config.toml
image_size = 48
targets = ["material"]
mlp_ratio = 4
final_lr_fraction = 0.01
warmup_steps = 340
Rows from block 12 of a small image classifier, named by matrix and row number. Rows with one number belong to one neuron. Each number is 500 + 50 x the weight over its row's rms, rounded and kept within 0 to 999. All counts start at 0. Numbers have three digits each.
Before each neuron's rows are labels from the 100 images, of 14976, where the neuron reaches its highest value: "strongest on" is what is common among them. Only what is clearly more common there than usual is listed. The data: close-ups of made-up surfaces with and without defects.
# fc1: MLP up (model.blocks.12.mlp.fc1.weight, 3072x768), inputs 0-85
# fc2: MLP down (model.blocks.12.mlp.fc2.weight, 768x3072, transposed), outputs 0-85

strongest on: stain; brushed metal; scratch
fc1.289:446417509478464519610466495469464428486478507491413508481554377459515486506442535527490536529445457514537456488410573494575520532522465504549474603388497525570495591512562502502478471461392500489435552439397496450433492494614507568537494476538530498506520499
fc2.289:437459476519451527537564579371471552512401547474493547492572413541473533506413532514385467545619445538585490400455581466525547578501511474425416496564481652445493440420425400552415521556505491425464543488509481499534497505472458522422512450519507440549574498

strongest on: stone
fc1.11:541533545571534540589538517493468571415503456486483521487544407475523419528488530501537447563472561498466479535431554505552548532509425531453424434514470507553484530513528504470490460518492463443502561482465484519500517526578509525532550505479553505487459521
fc2.11:548537526466532453484533534445542434450553494537597509441431469468461430519534554478500525449496462443555515506617524443490540440508489550598553534505527625493440592492483468586503449501555463495421432470450584318424611484489507517547512542501522477493460540

strongest on: scratch; leather
fc1.189:478446554536489633540530496449473445429462490458536503466597424501552414551469522481460481510392501536444533563498525486478473469524421493502493507454495553592502559475530465516483393443426507474446552505446544473470497517529487564469527500466564468505515492
fc2.189:496557473565421553519528537458559506525501537475429519495513503543490471512423564498468522509613479510504538458561573528472510555535558420495585511600481567461497576514398454605470535484493579459489470484467483526590496445481479482463556481531502516523550509

strongest on: wire mesh
fc1.60:520489501526534502509457508442476453524544495496583462451538575500566459535579486494399522469441442498428499507441544572450485460444628540463475515505518459467515559601414470558525455509477551474421455529455485561454444457567512511521492499417523510482559556
fc2.60:481402415412496445425524470488516452509486449537528546469539498571526456512585570555565497555405484516519565450537398436522500480544417440516481616519652480487445435471530553414450471541501550585520495512426539484486388446428458561474507444403414499503459454

strongest on: stone; brushed metal
fc1.193:488424511470585508607495500574508585408570437490477530574518522485557454512621573536428429574493515389442378510393459507589546459525557548528424424434539571463544513557414550563482497491500458472498607409499545504605515494491524481521506477517518549503444570
fc2.193:451459459482464548585510505436517503505430545522476489452555442516431538565561395470503540518413479478563499493470522401420475537498500464481482484540526603457499504438429435576473420493520540471466472481471525463519534474494446532471553484432451479526569517

strongest on: carpet
fc1.198:420510636496583548471514514370443528520525461475592582435522520478521499532484527535510556433448523500587497455522581441453495461526512529469540430458524580551455541484482449429421426472433485490492503440478532545491521495572466548463491467589571446607541507
fc2.198:550549526542463527443480478546394516513508501483428523489461443482553495515405622527432413503613515558449466563530570561522494544460559505490489458512442443524505566504506534444503629483453527509535593521524408579508504529543536423477490483622555498483545496

strongest on: woven cloth
fc1.174:497517527482524579514441484487478528494475473462415520508498366416456451557361492510485463456505537463485345535508551508644513541490333478504448551581470506559525505527564488447456464552440474430462536492421451499465475574571560619556437472479484510513461537
fc2.174:466500444490426504496472484455482578515403521488460519499491405574547521561492553586436452566618529596535518466512539510462550624532547496384425542588561523454431493488505427421433556606509561428474557465544475505519421543522565468426446454570437414528550516

strongest on: woven cloth
fc1.416:529515500539502554488424488479445506483525501486533571545503473483577407516497532489484612535504606422493475515451533459572561508514479505527547499556445504507545570537479506456449484477463425435441538408461483543541446502492551565562433437518526452537486516
fc2.416:524461529531574462441543482478468519516542494490570490514475537534509437504472576460456468567481469457423512420480497455505541479468458540511536492490541472745508543596472562480427561475518386517533459578490492542515446491449435478504539431507540586489504484

strongest on: specks; leather; tiles
fc1.282:474460572457558542569440480476510568482615469468486496496493503462508474566552555455472544572505503476483456537420525452475509499532494579512486411573487518570541439551410566581455518561532486497464621430499455522550446497523498555595462483435553531491546508
fc2.282:501514512471520490494413581492416540437456549428540442578493427412504620421490550437489490506565563519566445433490521554548484540495569524460465448521498492499531499501497514487505517517560558498484467410516499503516515510575560431476559541583541472466497601

strongest on: specks; carpet; circuit traces
fc1.161:465425578569510596542422473506464435473567446544552495463486614477538412560538536425467552544441498541504532581394484526523467477532534518525516454505460556580536613469513513466434490488512467514484559389430517569552525444543497541549471479495513518549525499
fc2.161:514526515528482540459520540524421480501485484499493526484503510495568602495342629499444426503676513529472512541554478534596475461468535482468438478494436448461523462490545540465488575502505528505529524504528452605532536556528526414453488481568563488443495549

strongest on: leather; scratch
fc1.281:567489533567532579540440544530446512543569454564492448488523434526518426588519582474428522465466519522474462581437536502522514523507395596579499486510433529490452578554510503547496478520478481475467517411437525525442471500380488506509512517438504480549532560
fc2.281:544419521450569487462598528533534512440545484474542443562516516497513526523580443514482506461380476366469548495440509452476492456489450486531474537473531493546514402499528497551561479483614498488485384455454502440446501551456402500485545548394523475447466577

strongest on: wire mesh
fc1.436:545426541508506586510406541489500492443537480493566523443573561473527381550476571542479534571391521454502463471472537509521500488502501520525469456468506524484511614597457483456436381448440522423478540455484504570513476499567480519539445443471567486507489556
fc2.436:426458433447495469467536472435501498423444507522527478479601530487483471515503459527483510585436530553572577448489453414554533501526436497487499542581597440499492403447538526383466432530501479564507542502493523527484405517445573552504378472399421518551520466

strongest on: wood; specks
fc1.446:602435456493501502490515594502480565470482510551473566496436548455440450461457512552508464482415466473521511511418515551490485482487407475509456443530547521418557539477542551502310503449425553511517488485474465587491551569617542566521496485406499459452485493
fc2.446:460479491551471559591429441481440561508450509508373520429489525528532533547425486542415453529569554577563488531480535514534510532473528536475498463514410488447489487433551493401529484518443467536515618592544410597505458522529533448517392489508515471545523441

strongest on: brushed metal; stain; specks
fc1.543:496474574505576550470426539421490471403584424537566476529519451458515386653453538409451505506491565503506465489459626503615508433546394540485371569467423551583531521486501437571428448478434534483377454418513492481427538485487484557572481445426471578535513530
fc2.543:514544466479450509547415484427599469463402531498440463497534476503529532545480527549506580509666526481472543481577486537502449555531540481507564581537521538419424494458510488520496391481527538481445492422562549473459484428519533500510455520448456553490485564

strongest on: woven cloth
fc1.172:637553564699525601475502513495456512524607496428492459489492543423518354470556529440476503562457463530503482516460497459587593542552475543543540478540407502480456542493506526414566510497494423473484516375428508512433499537463575546537520498469518453504409481
fc2.172:437446451473490479456401426434437573475487502509477506477442517560581501593435609559469528581600553539427556427497463568453560541494539489485533543568574448562460566564557518412480465534499490579513493536494518570521414501505546485554428459501472523570550474

strongest on: carpet; specks
fc1.620:490469516491541513602476506518466509462559492470548617427468544563531425521453499424439613520483606473460452517352506408457522518543409560533525535509497560566403622528524550507440409476457491464428535463478500544514535497507508559549450387446557522580563511
fc2.620:496546560562498499546530551452533443454563498497536510518543522440448490469412582436489422461615479497544478518589575548570501505519459444576507442518445539495538524491383498561463591527459505441518489526553496490500551527489489547489526480617542529489466493

strongest on: stain
fc1.143:464413536462493535502484526476500587419508470501433551521542456483456442539495529514498510530446548456505470527497582484623557521531440544524481524488470522615522571566507495510422528519405480472514564447497458509467516540454551489575499453476528468528506554
fc2.143:467470442482449484432608564448506551422403568458519470565558436546482582467448577453426497554614511480559517486498535496545578548555457430437422476543563536354516424480474508432410473536559529486401548407601521479539453452435516546425462487539409502532531513

strongest on: woven cloth; specks
fc1.519:439425490573545482490464555516533595440506454453450487525520507597529398476465567465433474616472522515503546565442471532515477568598437555454445526464492494585526566517504567518520543494487488425475600438464473537534553493523584545628484517434516489460474531
fc2.519:481493502486495384549494488487451556416509532476494478467447503413456456486446485559491578522604611552519506430478464570515523502541511568518541485539480526458474608534543540446482431579473556555528483565543574526422497498498562541590417572524454526553476461

strongest on: brushed metal; stain
fc1.69:446489538556524535553478519525512530481509517454564485521582460444507352561453475480477538505452499488487413549480580492565522497508455543498535548491428515555533546559518496506448490476484460408435517491385532496525501496610480557544500504499514489573465491
fc2.69:479495416438426509489521547452542513453397539487446522491584465540493511515350618569423513550777551541537561443560493531514566559542465451477437527532516599404433505421525462478462470541509557464413527484559465544470466485486587536462404419492422499530512571

strongest on: carpet; specks
fc1.290:444485591496574539561432493532465549455599515444579587452480598492505467536536531440412580521447510499489453546426534496490466440561527506537525428497547537512530591563462472541482403515496517443467502496501465539474467468508454508478535444522551505596570507
fc2.290:507562492535454498455480495506393517500502530511488532486503440470535571488416578512460422502557487554456453560498478534572480488453571501500436427483451468481539509471498521389508599474475520532550594511569413623557498491583528438478496477572549502475546505

strongest on: wood; specks
fc1.148:545536494508462548419459566498533563442493517565480495563498483546513432529294620431479536469404516507441493470518535522505451480510344522514557524489463512468560520555560491509494453500479532526440513480487514546492452536423517630514460468450526500465482502
fc2.148:455500483564487559631429413482485522478430521504476456453457516475522528598535443470498586484551526534593486494459509578502489515435555531508556471469462406426464500437531510492583408493490516549547527580515499551509505489534538422573396516503533539523467459

strongest on: tiles; specks; stain
fc1.25:545540582522503553569521491502454507473584436506533487504493503489538481537508529485531531487560566445529432493425529466540569530532389569525470397494521525571473446490474475507446474462345464388484551513428512575472471511454510538514495487529573529519488539
fc2.25:584570585545516546481485460536447508501528499492477480467493452470568470499472517512542478453550558480440555553566557485546483534427533557510572480450433545522527505600553493459535563461491585348559499497490499535455488526529532433530555559597489514461522551

strongest on: wood; specks
fc1.186:603476513522512659482466501507477481421507519511486533513566444487541443593399586423502508506467532450462518554470560494515502509559294532535456423471472520501571547562475547528359521404433479468438532421482474641490416537504552612508444463414546494518427530
fc2.186:485489464500486542561456426490498583450434517487447396524500516495524509609552398511504534492481563533478482533431497495497497540507580527508590478461454445422452472462601492422579452474509530546455493532542459566505439446568577433558398486471466527538498489

strongest on: tiles; specks; stain
fc1.215:476509522510554534579493537508484554475583452481501557488498457466485461492461553490407525449502552473508455498392550502534494481476392531476445486472495541487464517540443477510429450497494474445425573450444450599539412517434548480574479473483547558477485481
fc2.215:494512522520507499489548546559492471425514474484522431503495537540462531479425493422480505445600507468433511567517522557542503490528562429580553479487471424368478500606496471529560485544537460425488448521488535499532568441510492486479554554502527495440432550

strongest on: wood; specks
fc1.545:594485526481498558471429578475470531461499531536437556543487517505490497479444606527499499505452505534517550481473518526465422471493338486544455369557552473349521536532525535542361496418486530526516501486474474628433473590536556693537456496474551509439453535
fc2.545:455441464499480544590422414466449566511442500525403501451504541510524524518461470535454529533513563561591492506439487493503506512501510536470525457506450489442437429440556507449548436515478513591549603608544458575484437521501540475570396491476488504560504421

strongest on: carpet; specks
fc1.319:464397556522540529560493467481449448444684407471525513442566501434540469552477511479492559452497511475546479562433502481530530485525456504501542436434466562591462480465419458482448489450505483457513567460406524565539432497424533541503424500566543517580532512
fc2.319:509532466494491541431559549535495483493464493469471455578498517501539624491370562470494529475600502452416459566580517529568488504493560474514515465516443411482526472509526561464532537413565504467455470407543495560550510468552509446505511512522498531458508558

strongest on: wood; specks
fc1.713:524512508512472620570605542519452502450533497482443567510468570556477382482533613530509447471407468505460519526410508534442451485493410500566496491555523487500476509554514505497504550498446553465457533544512443594476473586463544548507452515403518480477492544
fc2.713:449426471535488532601480438515491551528442514553424517457501530488515511563529451520484518493456528565493444513469444505515480476465471510553518445454504466405471483443571507447518435504433476576474595591544478613522482483478519472539404498435511510520502423

strongest on: wire mesh
fc1.421:580514520563523548546473505453502514502511511492625478458536606498585398476597509525406500519449506517423523514444523507450531475483563528455443496554516480495486563593442514521537457504473490462467506580486519561445446517462526504590488506418487527480590539
fc2.421:471415424425479477389585488480510424498493450545539550461554523572507474474504581519547498528404446489519532462558432387537509455539398446531514608557595495482443445467503561451448498528503506553512485509460519468524441467406423563470491425402445492520425453

strongest on: wood; specks
fc1.605:574440508549484597393486525533545525486489508525435489533485479498521459526334616430564495532399483451479509538444512508531484547531346492508501440496454452387578477581557554552431512409463506570485434456487519633478484574519550613523442492478489492468459486
fc2.605:471518474553499554627423437493473566456454531510462405538526501457496550551533369471510542449468542514517412534477505490550481488480573542503549404453400471413501479424538517472590442453489496567492538545576459556542493457572567417572426520489516529519489466

strongest on: wire mesh
fc1.323:474524556583579550495451522419553579540526511443522442467513548471639447552585452467396656533502533446441534525502517536447520455560566494534516452547435488442435591596350481600523393507462487469490553499392448525529477481564512518598515557509618547525476494
fc2.323:498477472455508422444506490486530475478502467511459563421517492578559422552574544588614493547397511522471577411559442414456493491546464478572536647501559590541406506500561515390424488571484509536515481543453498446468455366455424559519560478401421488493477473

strongest on: stone; specks
fc1.542:489496492522531561620463496498426495505596487495552511512588597477532506550600554392460579515527520495485516592403522548468542504521548538522434488521454474544527522573463596503429473452476490466463543498565493547508471453457476548570486449512487557523541485
fc2.542:558570587532544508452555535642472521441504524444505435533448510468532592493461607482502516442577530530385455629561512581558456503494573538492512474489438428478526576535540535412598564456515558443460457467550465564530500443606551399500513566588548491399492592

strongest on: carpet; specks
fc1.756:465549535516576545614427448520469456448534494452566551478523573507569450550527497489397460479411495490522459492496525487465508440544517511487487406473542546556448580561493516524455438417464523419458593430428510608467493511471472555519526509532554452575591480
fc2.756:549565536515475485496464478546392517497515520506436507487443452438532519518488540553466409477634543592440488569502488578539475534459580527498462439494485453489508576482512506385519631513445562509537558493534397587496515528593567471488462548605545479461541512

strongest on: circuit traces
fc1.706:484429562540584440558478508482370507470516478430484553512483492533579477487428605441482555540527582499452478615305502428432573519520510566552489428538479480470517483575481494499522459465456454441538541490503568524616477485474531506534515395479512536531553511
fc2.706:592558510528553446414510430528629514465565473492596529511487591447540437405508481489520451488500543539518543506465485471521529463506480548512471500457542508490467542498516526446534583521501471511517376529559503465451495542530550482504419471541482536497456466

strongest on: circuit traces
fc1.301:508527505528495534614462477448489489395518499466488518522544510477482516450379561522503534422537576461535411523459532479592563444587487473488428399476590554479465569558437433535435415378455531430537603415485474484564463498474472542465446406523505550526613498
fc2.301:528510517484516460446590468583489481444543478443533555468492526567521426481444505585483472465431530602470501536529478404560474511500476501510531560536489513547442516490542477407500571583447490487479484472536447465421442521460625477523337489534503480464463519

strongest on: leather; scratch
fc1.643:536399547514520543549473507535395518487544439462527447479476497483568416517395577504478536484500526555441388583372570568535563501542494535467460502523444525449517565565482484578441470521479484481525551444390459565571449461506467602584422454551546536542520558
fc2.643:460502506510474514448529473404488479445516529531430595428497521526547442579399590489425476555593438537589531502598553469453508525479442500549546520549477515502445493478463506544390528492473489549541620578484424556532455506417518505472470417526496544565549445

strongest on: wood; specks
fc1.118:615420494548526564537426522461420531489485502575495538511498551450459472506511595548527528436417493517485487547435544486518486460454474534563460409530508500407544493536541572467343487447452502539478558461499479622514547528612554616523485419488553469475463481
fc2.118:489442498538501566592422449526506547547446491501429501518522541487535576490438464488482510487499558496518469560456470487567454485482508524516464457441431444441536408466572547423571433437515496566506566539561431612494485519511538429523443482488553528503480451

strongest on: wire mesh
fc1.599:476442496470511501685421473484463449529558486535526571473512398462544446657321492587429549478474548522445349559473541533511549495542303475508537478468430541572494477607495440536509485438565486509516554548492513540568378513407472539564524483547571473558576511
fc2.599:531465473425528486491516546523511547464407536442471444503520431454503517551572303539547543478526622469534500495465510474480534543537537532495469542539506573431472454520546485448535442523546526516458458419522485422429461493548523512522475569450476472508557547

strongest on: woven cloth; specks; scratch
fc1.29:460409533471517625527488489498425538494465446515530543482526415434517452554417526484493477556390486529488461514402586496543519463530390482529555530488518499587450573552538460551434500500419465407465493559456481493469492496556520648537480449489528478524481561
fc2.29:469473442484452473464556558468517548439345544480563510566509472545520596449441578519402495557822551543508480526490494619588551582559498456408386466574500479422529477492500516435454513553547513476391543440588500509511452500533610498416430458533455495487548534